A small image VQ-VAE, trained from scratch.
Model: 64-pixel images, encoder arch repvgg, encoder depths [3, 3, 3], encoder widths [64, 128, 256], decoder norm groupnorm, decoder activation silu, decoder widths [32, 64, 128, 128].
Training: adamw at rate 0.0026, batches of 64.
Rows from block 6 of the encoder, named by matrix and row number. Each number is 128 + 24 x the weight over the matrix's rms, rounded and kept within 0 to 255. All counts start at 0. Numbers have three digits each.
# c3: 3x3 conv, stride 2 (encoder.blocks.6.c3.weight, 256x128x3x3), inputs 91-103, a 3x3 kernel for each
c3.93:158144158122117165124134140181152158150149167113130099136142135138140145121136139126111114113099097118112096099091076093094069095104107142142139134148164140162179126126097117106098090094069129142076131105071108105065063036091075073156068071101125115134132118143149131108085073071129086085163137163141052102165060138142057123125144135147134102140108115
c3.94:131133124152139156126144149135130140145156148143114096114105117134115124144137122125122131150122119145126131148129130135116117139121119117115110125111122127123130122101106108060090087059089125137123121136123130121111160134154169144179146131167157162147165142117157117093134096109142131159096100144139138103140145109145133124163154155154136102136108087
c3.95:131146133120124107105113101130126117084114126057089086112094086097112096087086076126125124113134135119142134105094106110114143127152156115107117118105110129115118134122118130141118100102071138117107099107085106089108102125085118111075119095092112128125123139137133134133084082015190137043197202126128115129133114155149142162105112107147124125124147135
c3.96:120127126131123136126133129141157128151150103181143151127142151156151162168181152132131129120123120134133135126125120120129117120123112124120117118104100117091101076098108104126116130144135123122119115117119119116112124130128116123118127126131127128125128128128131139135149153163134127132101115109117118120111111117108107110129139137138143155145172173
c3.97:124093118107110091138130149117109093136097072154096101125125122123113108116101098125117121143155123138112142182153146178142137173127115125119116131123126133140131137153146126123122118113104151161194163152185145105116115151136096107105097079136137147157135151157129129137144132146137136159130127159155163193170167154126146163069088107094117082107116076
c3.98:105095079117107121138138124121099094139157150131135114133129131139147134132135138139139149130128131136133132130123133118107118119102114163176183171178189157196205118112112123119121127117116108110118108110103113110100104107118112104108122108103110114110102094078095086080073129126064118113071089104107105090126115092116107090097067082089068047085062052
c3.99:080108094107108098102132117087074094127121171129160193145133153122115153125142163113118104106140125092125111137125119133143129129137129139141145131142139139140133117138134124134117127136119132135147137144138155138126060092061108114098106117140121111104113113109095118119138143153134139159121102147136138132140145139141125125113120111137132122103128115
c3.100:129127112135142131141134120105106092125141076118089069102105118100117129112129126111110125113098094127137127149144149135136126161128134138129128139131124144130131109109120102104115129129117114117117122133131114117110163172164145158128148146134151154172141123106127111103159185153138156136112145120098119084112120095127127104138123135170146159154166160
c3.101:115098112113098114113105116111119120113102099089074079123124121119113115121109103125129119140139132142141122132141137138133117136123115126121129127122119121110112130123125128125125131130118073082073088095085092118118185143146164135154137132121095079081098081096098093097108096095130125117131130104099136120092112116084118097145104119117105105115099107
c3.102:149147117171095113141132118128106105137144172145121156107107109138118119144132104122137138155152164132141139133121138121127149139147150139134134131127133114107113124108108120109105124124113150126163151129150154174184155140127156152110155165122134127107163113105145146119103080094126080124081048066109157122072134115097121106120103081140125132137128120
c3.103:148123135155127153169188176101092091117115142119148121100099107097096127103125152122124127117112122112110113157158145151124104141120133131137142139141173140168180120110097125106078122103118118117119140111117108102091092101103135143144152155132078063068065060062058051054154149162153121158116034142135133119166146109158115120055045053045065038050028000
c3.104:126144126161105124154138144107118139117121120089104094123118125105113108095091088130123132135129147132147143131149137103122142109135126122116123109105101098091088132136135162159162142149150135140166141099136189180213121143128141175164145170143128130115131114115129133130119116111126118126162165138104132158090149174119148132149130135132145174078089102
c3.105:133120146105128129133136147123140109120130096111090076112120109111116104107109100110107116112122121155136132146145123139102070118059047128130128129128125124125123116123124119124116116115104122144126125095097119100107103088125072109123115107150113112113096119118121117119119122114129115126131128123130120123173111091143133118110082129078073042090066070
c3.106:154161150171085167151154152149159187127156181134170156104105102111104115115114113147160140149161149128152121143137134140160157125135157102101099113117121099112125123119130116106126122113118181164156154149125170134143087090125102121166083119133160185161172162176155176161114097111130129132131114148118118150101103183111078165158162131148122098132142124
c3.107:128116118126108130143125137132104127136125149167134127130118111111102103111095112134134131134126127130128123126119131111101121104108119129128135144138161149172175137133129114094107111097115121117112121123121111111105131123137139136155116101110145146135142138119121101098091095109097112145076097157119127124122133129115126123135127107118107084124107094
c3.108:120087119107087134112136151180152145176140157154136149124117107118119114127117119104095116124126142159158166130130119125098083101062052115119114124124123121119115124122119121125129128126125121158129139109114142097113097080145107129181132144188111103125122124154148138171128125124123130144119130133128105117139105108122124133118052101089088038095033056
c3.109:166152149159118150142141157129109109164162155172136129161152148173166180194185171134116141141143159135125138130112128136128115113104100129136135124121120116108121145136152137120141146138159190171135149126095134112105118079132109094168117109158132138130132115144142127128158145164108151160108117153146145170116123178101088158124142138135131104158169169
c3.110:143119137114117114136119156128136131124128117131111105094097087092099093094094091142148149149154138186152156158159154138119101126099087113113108114114114114118118114111112117116116115112108133143161150131132167182173089094101073125097112126136138135141140131115144116138113108104115120118122127113123094100173127072156137087103076116078101107093054029
c3.111:120100111114120114120113120133144129139119109144131134112116117103106102098091095139131126126114118133122116147154156152135137152108117137133135127118115121113112125131122127130126119126116116128131131119129132146124110097091104104107123116124122113117118121123117115114109111120115121124127132119121085050169119063175127069115099123095121126090091103
c3.112:104103122117100116114124126088064074125113202161191232152130167142119193137150194118108095098117116096103110146138112114133124102132106152151151150161147158144136127133154127128143119139137105120125117118119116149137066080060112094104141140136106110115101102113105126118121113142151149173155123157139117095137143100139144088119139139147158159111142133
c3.113:163157156155118145144142145122126120104106105126119121126100091116084070099072062153154140163173161136152140098111102105122126139142131138126124120114103118099098136135134145140140140137134117139164100104156118088145157162159151176159147153138128128110131129118119127114150148164151139153145129128076145202051131183058152192145133136077087055103146102
c3.114:145143146117140142124135144115086052152154171135195146115106107112099123126127131144112122114143135122133134107088095107096107116120125135142148138151165141156163101116099121108109122144142139121120117100058088063061103101092094089088132135142115109127103121126121119121114122111120141132132138159092094102110059142110080163100113100119093076102120106
c3.115:103092114091085107108102109148151144141099128113129147116116114109111108103111114123114120115112133125127139146140139157155148148144142119122123121123124125123126116125117123128112119111101135150145111133162120134128072063094037071098096115143099099117091094128106120122127120130130125134128127134150137136179172151141158155103076122115113099092118120
c3.116:136144128133139122137139137059060023105153098092133092108135148110141197160175195147135129148129119161138114132112114114100085137119120148147139155150144158157147110127118091128151132168153136135117129117103117099090129116129085108123112117136131144149129123131132121113159217177115168133093179134160128139170120150146111159142152159150128144178164173
c3.117:097104095097103103098112104150117122160148130156121121116095090095087085113084097127133126141130126148140133085090093095094098093091092151153155155148150150147151119119138111121133116123125132123138127119129130122132139140124137146146123124119115111097107091088106093085114115121088136139078070099108112110121119116117116112064049044051047032063064049
c3.118:104097120103102110122108123124130110143132113133125115107113104102104101105098098120117124115115119133125131154155157152125124144098099125119115118114114120113114106116120107109105104105102148158155163146164148166147081084103081106101119096125118116126112129131123124130107104111109112118116121115141092058187114057170142062091089130085109080078104116
c3.119:152162143140146137152174167172169127128137117165173156148141140115129134112110135117121121115132130111114133150155158148171182167198183140123125133131126128133130148155151149129111147113106120108110109120078106099121091111075128109087112112107135133142117137135128131134125133110164123116183141164153111101156116113159122112142170159133148166091103084
c3.120:127119125122134142127128154136091093110084082134117126132124118116116115110114126095091104145146156129132137153136143161139143156151154128119106143145130148158132144141151105129146094112119124138134136154137129125122166165182149153198104120147143144160152154170119129141145169168128171165128156174154152144148145146129127136139135143122130140100099122
c3.121:109107123127111134130154172124113130119118171145187216168147144124108144148142179121115107101142140119140145179180176164170188152165142129127113115130107119124119113124137125118110095090112120130119135153135130138119103099116113134159135146157115109108127119111117122117183184196174175214154144204154149122158143139152139123123124124137108098097111091
c3.122:130123137129124114118095117126169181131133130130081077110126120125128115118112105136129133131111100142134123150161154148134117154132122132132128129119118124109107120123127128138127134133122146119115143124130138178176126091078102091065130147145137139134142149146138156159070066075104098086122115077123093107151137081154146109134121147131148190128083102
c3.123:142125106136105098115103119121132102105060057116090111107101095092078064089058058127124123140129139141140130136153167155126154178150157148142141139115108126098088130128117131124114124119096095116117117091102117113131145104090141112130133135116106109092120121119104109103130133140142150160157153139106128142111149154111151159138092104134137115149141111
c3.124:137113136117148149112148155129104116141073147128156155090087092106083118104118135116111113133150129121141126118121118135134129119125147109115105127144143136166170109095115105081108097096127131133102124096064094055001112086134099108158056097111120116126116139141114137134142135175131143191064063147115113149128100158113074165169161143146123101162133129
c3.125:129117108139100135133133130124071044132151143137138114113104108108138133120134133106106100100100083117096086102097103094081084106090081142139142138134134135136135127115128116124142130141145110101096108117095117104091131143174122134168138137148155143146137111111132112111131171166112159147104134137104094082131117087114101082141123143137123140147125139
c3.126:131107151096099112128121147137136121120118092095081074103108102101099101097099098116104127118122127159148146178172164163127109157098103119122118117121117118116116114123121110115114108110109186197203179151161182149156078103121053102116101117157127124141111118137140147153121122115120120124123124116155111102210130076175132102103063107049057029084067052
c3.127:122114112124053105125120127111108122129137158144126104129137130138148142133144146144147154146106128143135131134129141135137155136146149164174166166162164155166166117109101093088083096087083155138131126113127120123114121094125122104150094081103132126119122092087123100091139146140143151149119136160103113105117115127140129119161154140119131108153135144
c3.128:165177168146169170161159161155164156138132152104131135136134138132141143144147140138130128128130138135146135137137143153151150175182194151154156160159158160160157167172165164179161155156131128117126117144114127150138113136110134132111112100073142147146136148168140139136127119112176184157194193176131103111162109113144119108109112124117126142076083069
c3.129:155167148177109149155153148102117134105134141130113154125132136146147141155157146100100118121098134103129135116111115113137129124135136135142143132137133133125138137121129133134135138144147149137151136100130150143168138138143156136143113123110125123105142110108119133112132095115140116117120127146133130140101131149108123116145147130146146155167167155
c3.130:106105115114116110117109113135127119156130113130105104122125124117122116122114110138128133132123122140121126154157159147111127156111120138137135133141136135141138114119112114118111116108102115131138132119122139127113086090091103110100120096114110109114116120118109115103123128130124131136119128127125069031169120048158124050097081123069064034048081059
c3.131:150160153134170138151150155119149141144133115124093095096100092099096085095087082163141144164171153189170162166171166147119112135098089124114114119114110118107105117113104119116113123118112124140145153112121171144173147146158117153143150148168154135135148151142150139150106097097114107119130130118099085116136092083144132098121087125100110119078042054
c3.132:130147136137123131122129116126142128107136134092109120153155156148162165135146149127133124121120128127128131117126108115134107126123117147141141142134134145141139143151146152163144120115091137129125138119119128123110071081082113130136116122128123133134131138142113129139132136109177143111198196160141125117160134118157118113104120136133148148145151144
c3.133:136114124109107108122112133146171150143136135144135137107107099104102093102089088139129144137128140159156170158153153139122113137099091115115115116113109116110109113112099130125116133135116118125141129133140149165190124106103089114096116134127140128125120113108120112134110110111119124124134136117079111111116121080122137090129103112123144136100053047
c3.134:137131134139120109143141136158175169147147108162095096124119126126113118125112100107105118115103106129125118124131124126121100129108098105097095101075076102083084133145136147141133142112122149141150140123125143123133143126125126127100123147135146145140149140136151160153105093097131126111149155126141136146127126123120124131136144125153152157158153165
c3.135:152149144144185158131149137132134117114119106099105110077067067072083063081078078120130127124143132128129140116109128124097116133133150099095097100097111103115119093109100101098086084086071103103100106147091116106110160186160163175145156136119106120122115147136122119116093077104143104124154115149158136147141104158119123159119121088125119108099117089
c3.136:111092104102096105109099113116114095141120115136115110124124123120121117125116116131114120115102106128109106155158161155139136161117127132130130128130124131126128118124126113105123118116120103115118118125132123138114086095098085096104111091103132121122115109118111099107126129135121131136118120122121109070160135081152132070117102113118121086067066067
c3.137:156114110129100119121124136137158138146132110165107101118108108123112110123112109104103101103105083119103110123115118108098092108093084088089087077084078081075069123116119135132138139148135118125168114117150134141152111109097098111097118128121112100101105086084107102122163152152149156166147141143115153127104150089120161109124127113107124118129077085
c3.138:140138130117152165108126158206151161149142198155212164112106095090114124087129135116109122117129129130119119097100083109108134117144171120115121121143149129149165142140105139118103115111092106114073111115073075092060109123101096093113078076068128114132114104140131092119163160117166148148163104152139079110149058143156063143103117103133133106062066083
c3.139:123119109132113105131151138116089094107090100088140123129144144123125148097115123133116122125151134111154131145154125151149142161132149138117122128128118127123119141148140107105139116107159154162158146152158115084084141126142114153148110128161110133149104095129118114117127140155101156140093152147150146142125149157125146194127148154102105101071066096
c3.140:165176160163141146163144156147154116138116102088072102110104106121111094123121104123120121097110120112126135116127145106133131118123115129127131129133125137129121156148136158131120144132120107100106096109094100097112153150117140122100160108115098106102094107111104099111114095085162130111176169161142113101145121111139133115110120111105121110066087080
c3.141:147128139114121114127106109145158144143122103125099089126133121124124119116125119125124127123126120146123125158155150165125105170114120136132135134139131136136137123138135125137130123126113165170168153108124169130143090118125057101110072081106136130134113118120125109119114112113115135127119127121101059066173102020165122058072035081052069034088078104
c3.142:100099145115095148139134162144145142091091109113122109115111096097093086096076081129119127132111118159142138136117113146116108141111117137132139142136138141143146136119131123085090110062064166191183135128133143109124065030111087061154102125169093087126102116141133137142077054060107106115111098133101087117128101140090085137069087073062061044091105092
c3.143:155125140111128122139143143126161151138134119132115091114125112122117102118122107140126110140155126160138144169163144157114080147095069117120112117118113112119113121133127136148137137139127174210204175138134212150163132105120113084102140101166122108105097112115120114129145157160138136180151140148133091136193124073163135105100052155083080080127049067
c3.144:137144148137133154140131130104139139084105109082093105115123128129132141129133131119123129105135126107119114135147137148148141134143145133126132118119110130112112118136127134139127119122112164167153164160146159150132107113114097107093109120107164171169158147161129138146117117114128129109144140121147137131136133140131133151137147134136140142133145161
c3.145:162151150139135120129125131113110094120113131140150180108098110107106119107112133147153148128149159135144165110111130119140156132174166120122119126127129129131126120115112126118093105095078138107127112130098122127133109118086107080058093069075144172157127129123128119119093112130133113124161112165126120102129119124141128107109097090124099087095111090
c3.146:188182174157128120156119127159165152119078121127161167122110118092087113084093108116126112117115127137131141147124159145151170177206210125118119124120117122100104167160133155155119117124110127131125125157138139171154157162120193125107161103122118115123114088097120096106113109128129106123182142137132142096178174084174167076111143146113146160082082063
c3.147:093101108093114109105099115136153151117091145139149197125116132116115134122121132110124116120137148122143143123129133129119129123108099117114123113111113120110115111117130123125121112112100120125124122129129122134134081070076075085056100074088126130133130142150123139150101105116116106122113110109129120100148145064143134081130111136160164156146144161
c3.148:123121125120134117115111125157168166129135172125152165146142158153142154151142149127132124128128129134132142113117106121147133131158142155138146150133134161138137136137129148150137131134118097102119111141113120146127097099064104064034093070056136145142139142151142142161102091079145133097146144111154133114154130092130141070130148140148166179131133144
c3.149:150138143130126145132132140140165170131132128142111126110137142164131162139120123130126128132130123138125128118128114119134118119117112108091098106078081101087088153179152162147156139117132113118119107121123120121127147097126144117088144129139120130133122130131107126123147105163154137167163149173123149128115130125115131123128150139126146143124128131
c3.150:157115151137141155140154145108150165136128102101094102102114108118111086109103086146134126149164153152163147161185170158134098138077072108098111110093103110103105135134128149139126150144125138170157170092090163084134121094113117150130122121163127117105107129128090094112142130145149107137157122111131094150167099138147130152160092166106113104166119124
c3.151:153119133119105113125107127151176165140136126133107114100104091104103092106102093144130144141137111159149158151154143126113098121095085107106102113115105112114109115109109122127114123127121142136157129121125168178178117084099080100093096139144132114124124114116122109140106102099115122120129130110091103108136123070137118088115106116101129124107030061
c3.152:119133125128132126131135131118133096121146131171182205161149165129134169148138188136156139118141144126138149104117114112143151121148127180165174168167164159155151142141132135144114133124100094083088089103084116129137104112090124095089117093120114130116102104110112104107141142149159133133150128169163099097143122097152154100106111100112123122085089098
c3.153:122125125141141094127122125103128131125127135124113125090076070076062059062051055155147130163150117151139131109119118125141136140150133105106104100094097095086086127122104132126122118119113118133124140139150125149162206192152178178135172137153130117100129125093121106097094079089107099098160156129114146142104132113120145123127109116118114137118123119
c3.154:110118119127121153141160168130086128145149168172177141102102098091105113091106119130131129134131123134126122123118116110095093088083086147145144154148158154172165143142143122126141132127139106098097109105089090085064100124149124149169102108111136131133120114117122112113130148148114128138081087131113115101119122110109104105115111104107080084121105096
c3.155:109103113098074098117110119074117112103134129084090071131145143140143141146155140122093116091052089136109108097106068111139096079085063177180179170165154168156158135137123137137115145134114085112081105129097084102071099073117068016068113109114125114114123116131129137138133128094133135084117144097123110094116109068106120095123124122129138151112111128
c3.156:137127114139059113136120119115158175118143129118082099137150145149145138146135116138135136148134145129131119138150150140137129147141130149136134139123121138121113122139138127138133135136126170189190150112148163141163120113100123141103124125100112123110114101114117120129116085094160135101145148109106107121108117119132144099171161188104128136107136136
c3.157:134131133129146134135137133135192182108139156133133158097122128120117117126119115120137126146156139132144137191189187192181174202183186101093102100057070099067073136146145145134140161144126144155136141143137148139148119134105168140099136139113150167162160194186140180162086100110138110104129116107154132150166130152163138146149157166140184190151193187
c3.158:135122116146152150145147141111104095159153124143090101149161163150156162155170148121114115125129124132129129130131128136137132136141125151138139127113104131099096100129139114161160145165141122119109138157133122124133116097084118107084148129119143148161147161187160172194157174151134138108118151104124131123120119130131139140135121145139148184128149181
c3.159:140123126131117142146156159123099075115127107136128109118124120135140122136123118124115112120087100111104114110109115113099112104097106143150141142131128141132140111116113111116109110104105087093100092111110095111107136141147132145149142132138118118110107097082109083073100117139079125147097107161092101072106119079102105070073070100095109093076075064
c3.160:156160133131127128113128140181130155153145178126125117129120103117109095118103111131128135110135139125122138136113140109117145126140160113109100118119132117128140149131128128083097120109109145097107100103086110099093103092079087084100115097108143137137138130124139126122161163113110140146130101141122123099096101157113084134121122099162116090116093085
c3.161:142142152115159169132158162166173179143122165133138141131136127130141139134139129128131127135172174129159144140126119144126122138137159126121125135131146135137146158155147152155136139138125134146122138134121128141118069083094078100114059075070119131141132178181132167153127110113153156167178186187159105132189105172165105160161158152161140125142145139
c3.162:136110128137126131153175148102087098117114142120151114112116125108101130112120148145141149138122135138133145119127129114106117113108124129140133141165184136181191096093096097084098118097146113117117121120110113108113141122145150173138128150112097089109105091082089099085175182187150145174079066150115110106117106127113101139097082082080048028100059058
c3.163:127098137114121101153104132127144138118095092184162185112117122133121115128116117142127135139130130136122111160174188176162154160142130135139135136118117124124109116142156142144158159149154160174185181130142168090114142123114101104116092103148125118128108118119117107121126062133090090149114125177140130139142127085121127131073084126095108109119106108
c3.164:101094094094101103087095096109103085136128059159115104134138137144136133148147124130119133125082112139119141096086089092097093086072077127121118124115102125107111117116119112113118120123128120118113116117118119116107105119131093129129094120120121121116105106099108100103125127155087118134067094097097093107091084105087085103125132130132123125131132132
c3.165:123101094108095087096089087117143134131145149128118138119111109129123107122110100120125125130112112123109117124128124128137130123142126116109100111097093103082085132124118138134120138132117142152148152139136135137148143108132118067100112111170120111122111087083136106106123085103141112116117102120119123143124134113123133125140140151111117165129080116
c3.166:146156149126144164135159156115149170095144202089107117097112097128149125123143116112121126138154137123131117165154141161139129140113113118117117128114132128136158143169126169196135129132091135149104135092085107070053106088135112130188102131126107120133125148138117130111165148105203137102238233213149104125161105140169102155127113123138137109158129102
c3.167:162145160157108134137128125134168178150169125119081111125123121137128122125120087142136139140138138132139135132133127131132127170158146131116117121097092126094089118132123148160131131138109160199172161137156162144186181153163149108113132128114153153142158144142155161147154113106166119089151145098142143135113137120122141128123115121080100124092089112
c3.168:147139153129133136159159148116131114109115116116099108087093076093083070091085074119144124141177139162160158149146147134125123136123119100104101099100097098097095104099097115109111116110113097107130115106128140138155146164149141168135155158125103106100121107084130100106135129135147158158158167155094142132092120093106153116114093098099129129099070070
c3.169:122109131107098109123109122129123116129118103112101089090100092098097092092094085118098111109113117135125118164155148149125105152105105108113105114113111112112113107118115106107108103105095148157170140141159153166151086105113074102113097112115133126131121121135121127127108110107114116112116117109140124095172146080170144088102083086066091043069083087
c3.170:115103101112092098137116122154130169137131140154133119137134131118126123122112132126126134127119119122128124138137140131131138119130129151153153159161177157182193177173163157127109163100110119112112110117104102090082103101111115112132093090098118113106127111097115105101138136131137129138121109167088109091104128090103119091125129117109108080120076083
c3.171:122129129150150145123131119114111101140115074139080094117119136134128142147159135126118119121116112122115114120122120119126119122116113112106114116110104120100102105111122105129144141162163148142138151146139147133137126138122135134116134138134122126120123127121122123131157155133150144108117133110146146159138137150130136144120119117129119129141147152
c3.172:120109097107105109116099112070081086095124134096103112148179161176202179178206172115100121101081107117107115130140121143144131128138121171169172150140137147125128104121116118161119123160126110133100126145127120143123122102108109100078102103089100092101109110132113148156122135103132131092112124059124123096126118088123128097106104118108127146112124145
c3.173:083070106084142137138170158144143143129103128142148139126118109121113113128124121098095109120158166144154170121126151122138160146152180124126127131128127136137140136135135136135130125115104135152144150131153128091117116117134124158168132165160103101120116141144119138136122118117129129122128133129185171181129134153108123175155116127159148130152135128
c3.174:138126127119125144118140168173152150148149193133184192141125113121110126103108125142129127140154152143135129142131114142132093141126110125122126120118138120129152142134116143154127108120103135150089119116076108100058085059095071066121095086127124125142132143156140117116087075086116095111154128171177110157191092172181096163133164160161147119130126135
c3.175:121137128148055118119108114086087104114138123119089114133136129150139140149147141119136137145145170116146143124129126131149150145153166168166163158145144142125126116107120112131122132145134124122116129120128149140161154158140143138142095107104116129127166106124148148131137127120148132122109098109127152175113129191102135164162154118169144142173216207
c3.176:131134135148147121151156126124130110148138082133127071127113126135113119139110121141118148137129149135114156137140119156142116166149118131108095146118095157131111121134157133141151142128130147143152109137193090080118105131163120131143093100101108115130122112120108114131101112132123135134142145119075121144076141097088171155156169132131148133087147130
c3.177:105113099120083099098103105150168176125130083143107106126138124140138107139123078124109113128114126133143156158149150159130159184179171131124130140115115135129120130130118138113118126104095162170176132103133149125159126132126145152134132150132140143121145146137133136134124054086173123106149169170140121108151157123164151123142147161098126139098120124
c3.178:170131153151140159162161156131182179112126153113096110120143128145128138135131122121127128137128131137139139141143132149148134138132126127118128119098103123089103153170170165153144169135128114117110112116114120113110128088125135102092151155151111120127118132149119144145115115147140144145139133127128135123134131123127136123109125122117127141116128134
c3.179:124131132108097128121139142126120099120113095121120140152141149153141149149144138117136134126158165124151158128128126139133132128141135122124135120120126115110115130128125130115113126116117143129151146103112144094122105111125109097135110135147130145133148142145134152144134134135135147158133127150124142165107125173095124172148155121136142122171189151
c3.180:129140131136125103120097102106137136110106099100068078100098097109115090096075059138137135137132129128125122092109102119138126134160149134126130133107108122070072108115113106122089119096075097104114118121133121134151150142082128102030109086064147136142166148158159164161098108077142134081143168093141134140115133140140151140158153148160160184159191183
c3.181:124117120135112141131128158149125137112109100147121132126112115127113101136108114097089103115098114104109113149138122140148154120133115117113111114107103110098108142129146112095131109101132114103086106113094116108097101100141098112157096100153158160163171146148170143150080092108067120157095095156105139135101114138092103094157155158140146134130130142
c3.182:131141135142099108134118118100112139129129139133105125119120118136121111127109106136137138143138143131140153145141138156145168190194187127122121119107104117100102127141138133139143135142123176161177147091142157123170124128127128145126132152145137148127146136118136136134110084097138106100125152115146120123114141130133138131137137147113135145117146130
c3.183:142152136139125123134128143139113101137111119149157168140121129120114118111110126149136148126154154133138163123133138138155166150181176131119126125128125134123129140132111145138102123117088124100118110125084119111121101100058108100067110099109125123130117128130121129131101104093127100095169136136115112101130118125124128124090089078113120112093113095
c3.184:147097091108109082102091083165124154124120172129181175170149148139118133130115140131105098123135124120130116139175186143169177165176177142144136143149131147128117135121140129132142113126132060088102082134160065151175161144107109112087146156084138105103112102091125097095129129125121150156147146140107177145057156145106170172160114092176178176101128096
c3.185:132126139140150147146137143177215235163139127154078062118121124162117108132100064154142154143133128150141136131125124132129107121106096124106116110099103115099109147150137172141123145099076127124120129124118122110104124085110108108072135133128141138135143141138147151145100054089143105094153157119131137143123134132120129130139152138158166154153162158
c3.186:120140126138155137130142138069063076073101108065074093111115124111116126111123115120123121115133129127134133126123118122127113128118126114107110105102093112094092100112130106120119128124130150135147150145136153127138104096100063091068097108092140149162136164171141163171119138124134148119108133101141153156131146160134156162138131130131125153148180184
c3.187:151155160167134130170138146109121125116093137124153181140136132121114131115129130137139134135130133141140136153152163144162168145179174125124127124131126138129127150153122159150113120114097116105123111113109122139142071074058107066052118079081153151139170132139166160151137125148148108152191129172119125111112131123101112094098115097126122124107110099
c3.188:118119093141125117116119112157156200155187156155115085124128126122144124121127116124130126148112103131124118135118131131135159159162168141135133148122119146139131126123120097106116103111101115124109102113121113130134123137134122124152115124138123129125135123105117123126083090084134130092133185140137108090129128073141121068157153168137148152113121128
c3.189:140158147147060133121121133118134155113142145134135159114120112124118113117112115123166146146146177125157138117120125119159166130182177133130130133132135123124124120119121132127128136135133128118133126124108128111137139143131117140122089121080126149134145140141132152134106108107115104105126119112131144156099114184103110177164201136177134138157193180
c3.190:144143136141142156121166172139137137073111158079142132073069048086091111115122116151143132154153126138133118111112150126119138132120147097111099113117135113145158121133097128114097115096090142134116133148085143093065131140129134153182122145093119124110125149126128126121089099085141128132171177202146107147153086169144076155136157145164129082158124082
c3.191:116129118116138127132156163095098096102108082093121081143140136131152174130149174126146133120158136116136133156136121183171156191154133156141142138121110146131122127141138106127164118135166136146134132164174097119127103155179070139145095100125126140142108110129112102118132155189116156148150210168135123125156151121160159142090091111091103120082084099
c3.192:152138125171082122152147128094120129066122122079097109127110104111108089117097080119137120146158155137163137147143144137133146143154143134127126127115113119113108133138131141151131138136113167160161135100103159096126138113141158127166136124160120116100131125123133149127134131161133107132136126126125135151125139167117097169162149180100097102167133167
c3.193:107118117111100137115138139154134103139109070148111094120111111112113094127106098112095109105079091118111116125112108105094095086063056134130126131126123133122132136124126113101115133123118143155148133148121148146129125125164128125164124141174123120124098070079107068075120134124116134147110115140117113077139124073128116076121128124125108121116090096
c3.194:124117125121128125117118123143152142144132120157144141133145161152143174141156158138132127128122108117127114116124114106125121114111121127128120129124117130120119089116125102116120095095118118116118118116114119112113119125138107133140102132130137143139138134138128137137146145162117150136105145137119120131111107126113103130142155151136133145140140154
c3.195:136139128153091121123113121134164202132143131133090097138145135153148137156139114113108118113094122123120144143138135142141153160161149144140137145123121141130126153145147139127138145147131163180175150133150148140163117105094135112113130134134131151124146133128137141142125054075182127103152172162130128106127157115139159122171175169117136146125138136
c3.196:079064075085086098104113108111087078117138138133147131119121124123136128121126126123131130122129125125121129111111115116106108106089099161162162167148158156164160108117119114125133123124120128114120125115117115109116089109128097123120109129103087077086074064062070048047110159141104132122090115091103102085119112090115105083112093112123103106116111101
c3.197:139138131128120126131149143191194168173193151115133108105092090103111091112103081126121136104109110127122118124123130111117120121117127122117111123119114123121125167134130157132115150134095127117097104126077088083091132139131132140132140126116109105115107115123115119124074041028147091060168115111171104117167100138136117150111143135122149157090093085
c3.198:125133111122134121134138148098099111111128104087079071113130125111133130106108109150168163123126141100094121117108106123143129149142152151150143144127122143139123123125121096097117085086100135128150136149166135118135164170156115118126095094120124144146108110132100103113161162181148158151153178163104122157096125128108128139048068074071063064058078076
c3.199:151147121143117117128117110162138144115112093096110098149148140132136116130119122097099106107087105132131147112127126126151141114134138132130116129134101128117105148145140109105116128120137106099109143142147128150168134169149134165147129154115102114132123108110120109122142142116147164134155170147122198197058138210091140196111109083172132152119174160
c3.200:136120149127137146143149163145169164143143141106106100118121111117120114112110107128105116136155144149125141159152157157131118158134127119121119129120117121119122141157144148161147138137128133157150156112133164101101152105126161150156171146169107100103102128128122120119093076098133103114149141127112104096193141093180166105128125158092119095100056080
c3.201:113081126091086106136137134145147130135140139137132119125117121125123130129132132108121135106114116152136130148139136139110103123103097099098101101101098099098099128111126135122133147146152147154151153138118141111130130111149128107148149164166125123149110116102153139143128131141115126153109118141157124089153105075144122087134139147092101117091054087
c3.202:143153130146124113157135141123138143130143145123090117115111111121121106110111091131141134139121113143133126164163151158152157170163149113099096091076074086063061130132120140140130139139124128133148127121143138140146147126105135110092145138130119127125137119105140132129134090084137119081139150099113121091116125085121134089139140133106133159120105120
c3.203:106096123113080094119125136123135150145122173155166207150127136109105136115134165130123111120143144130137137160138135133148153132152139145150150139158142141145138134145157147150128127117113069086068093113095061117097074078092101086114157127153111092101089070081093088103171156172209163194169124200127114073132123083123123074090096106089105097045055049
c3.204:128141142124137127142143133129136124126121110098104090087092087095094088096094085131136132132139139147150143137136141144132130150126132123123127123123125129126126102106105100104104097097090141151148129134164110116116126140150112141140137137168116127115117136130129130130101111104109113107101111104112082123143108093130147130092060112105122087110135123
c3.205:118108119104108120116108119106109108139113126121117120105105110107105108112111107110103102103100108107099105139129137140118121140112117119118122124123122124123118108108105111114111112110110118129136127148157134168146099127122088108105089093107118112114107112124102109118114124125120121124119117115139119085176148075176146081094077096102114085098110108
c3.206:118106124131115155136135155187135177146121143148140124125098107105109120116115135119118134135128129134134126098111104112109107092093092119121118118119117119127121146133146138115141138118129089091076103104092095085074131124168131136180116118132136133129127122125139129128137156176102123163076090144109104062109138094106110089145138135139136119149130114